Weights of a small contrastive image-text model: text encoder activation silu, adamw at rate 0.0013.
Rows from block 15 of the image encoder, named by matrix and row number. Rows with one number belong to one channel. Each number is 128 + 24 x the weight over its row's rms, rounded and kept within 0 to 255. All counts start at 0. After the name is the row's rms in percent of the matrix's.
# conv1: bottleneck pointwise conv (encoder.blocks.17.conv1.weight, 160x272x1x1), inputs 136-271
# conv2: growth 3x3 conv (encoder.blocks.17.conv2.weight, 40x160x3x3, transposed), outputs 14-27, a 3x3 kernel for each
conv1.37 119 [125 143 142 131 121  64 167 122 122 110 131 119 101 111 153 134 136 111 164 124 116 133 113 127 122 143 112  68  95 108 127 104 122  99  71 176 105 107 121 140  83 161  94 140 120 126 193 128 103 118  87 131 129  99 115 114 125 127 135 111  97 117 115 180 122 135 147 136 114 163 113  98  97 133 134 151 142 128 145 184  98 170 133 119 147 131 161 115 106 140 134 131 109 170 171 111 142 110 117 111 105 124 124 123 147 140 170 140 111 132 125 106 116 135  70 100 126  99 119 110  97 121 156 100 158 131 153 128 169 123 135 113 110 145 115 128]
conv1.38 087 [116 146 125 125 120 117 175 132 143 113 137 119 148 153 158 119 135 115 144 115 116 130 120 116 122  69 120 113 109 111 191 130 121 173 113 158 202 139 123 119 144 127 179 120 133  62 160 122 137 140 129 114 133 148 109 121 131 150 112 132 124 130 128 122 183 145 115 129 112 115 102 131 128 121 128 196 108 151 129  85 140 104  99 127 104 108 148 123 139 120 140 161  64 117 116 121 118 123 129 134 102 101 141 126 123 108  27 131 100  85 143 171 131 131 135 151 124 125 120 146  98 151 148 183 113 130 132 145 115 133 133  81 125 136 151 183]
conv1.39 094 [144 159 142 124 147 111 123 132 129 134 144 143 121 113 149 142 105 104 159 136 131 134 150 132 142 146 134 127 101 122 126 148 118  94 108 130 100 155 149 115  75 120 165 156 126 136 141 109 123 105 136 123 109 167 100 154 111 135 155 158 157 121 151 119  82 121 161 116 177 166 128 139 101 180 125  63 107 131 169 146 104 159 133 122 162 152 120 146 130 170 145 134  77 123 117  89 107 114 119 136 143  78 105 136 132  77 135 145 134  50 122  85 105 120  95 142 126 160 153  52 121 110 125  81 140 127 131 114 148 182 134 179 109 143 117 123]
conv1.40 088 [140 136 126 136 100 114 152 146 149 123 117 138 146  86 111 125 151 103  73 137 127 113 143  83 122 137 141 123 127  98 173 128 131 112 135 144  91 104 129 127 137 110 203 130 129 111 131 130 167 147 119 106 135  93 101 126 132 146 109 145 126 125 127 104 140 136 101 119 177 122 112 144 139 158 113 162 125 143 116 114 117 120  91 133 130  54 133 117 121 156  57  85  90  91 122 131 107  96 139 112 150 121 124 124 116 124  42 139 111  96 130 102  95 122 131 114 118 153 129 137 132 113 119 103 126 109 127 160 118 166 130  90  79 126 107 132]
conv1.41 115 [137 111 132 133 124  82 174 130 123 110 122 127 112 111 168 135 149 126 134 128 126 158 124 162 132 152 130  87 115 118 119 108 124 104  78 167  92 127 120 144 117 132 109 130 127 141 184 134 119 136 101 153 127 118 120 114 114 116 153 115 115 127 116 193 128 127 182 140 127 156 129 102  85 128 126 145 115 132 158 186 101 230 129 116 138 130 118 126 137 145 139 112 116 156 174 112 154 105 121 100 119 130 116 124 155 126 127 142 106 112 133 112 122 141  66 114 137 128 119 111 122 128 130  97 167 131 195 129 150 146 136 121 126 167 107 128]
conv2.37 144 [159 166 158 129 125 128  80  76  53 104 126 108 115 131 127 117 128 111 118 127 143 122 146 155 139 128 140 120  78  97 123  87 108 110 164 143 131 146 143 133 132 126 147 145 145 105 105 104 142 139 136 125 135 132 154 166 153 103 124 125 116  87  89 150 168 155 134 124 146  75 108 112 142 144 142 133 144 133 133 136 137 131 147 136  89 105 100 117 125 144  89  97  77  91  88 109 181 174 166 116 134 127 118 123 125 121 115 140 115 127 121 125 128 128 125 118 131 136 123 129 104 132 147  87 137 147]
conv2.38 097 [ 99 119 111 132 126 104 114 112  98 138 143 153 143 125 159 133 122 164 110 139 115 117 135 105 126 127 115 119  90 125 118 149 144 133 116 151  97  95 121 154 107 151 128 105 134 105 107 114 125 122 125 119 133 139 111 126 146 148 155 135 113 107 119 139 122 111 157 131 145 121 114 110  88  77  84  91  78  98 141 128 158 151 145 140 142 134 135 128 131 119 159 119 136 172 124 148 126 100 123 203 156 142 174 117 104 142 123 112 210 185 205 175 149 165 150 134 153 153 153 102 128 164 113 120 124  96]
conv2.39 101 [135 134 126 116 123 132 107 111 140 112  92 104 112 126 114  97  88  93 131 123 136 134 138 124  98 104 105 152  97 145 138 101 126 151 152 154 106 127 153 125 120 108 133 107 121 116 133 120 127 148 138 129 123 138 156 168 174 140 142 144  82  76  84 111 120 131 149 118  94 132  99 108 134 141 142 140 134 136 137 134 136 123 114 124 104 120 100 108 110  97 126 112 103 115 168 101 108 132 103 132 109 106 135 113 115 135 112 117 124 116 125 130 118 128 129 114 140 139 120  85 164 116  79 136 111  94]
conv2.40 086 [128 115 129 110 116 112 127 153 142 126 131 140 123 152 158 119 126 159 132 136 120 138 148 116 134 147 113 131 111 128 116 102 121 130 114 140 119 129 152 152 136 148 114 109 125 100  88  84 115 108  91  96 116 104 107 113 112 154 143 124 111 118 117 114 110 147 169 126 141 124 123 106 124 128 129 136 139 139 127 125 121 113  90 100  97  98 105  88  98  85 117  95 114 116 139 119 106 115 126 162 132 136 181 145 148 177 151 163 196 193 195 190 173 202 209 191 227 120 136 115 160 111 103 142 124 114]
conv2.41 122 [169 176 155 126 129 132  76  65  46  96 124 105 115 122 112 116 118 118 116 132 138 126 153 156 132  78 125 120  57 110 139  89 111 116 179 128 138 147 154 122 121 113 144 117 154 104 107  95 120 136 130 101 125 120 144 162 148 120 142 125 133 108 109 162 175 173 128 115 120  90 118 135 133 142 138 128 147 132 126 133 126 115 142 115  91 121  90 114 135 131  97  95  74 105  94 114 165 160 162 128 147 135 123 129 129 119 118 155 132 140 132 126 132 135 128 125 141 129  96 125 116 132 147  84 152 169]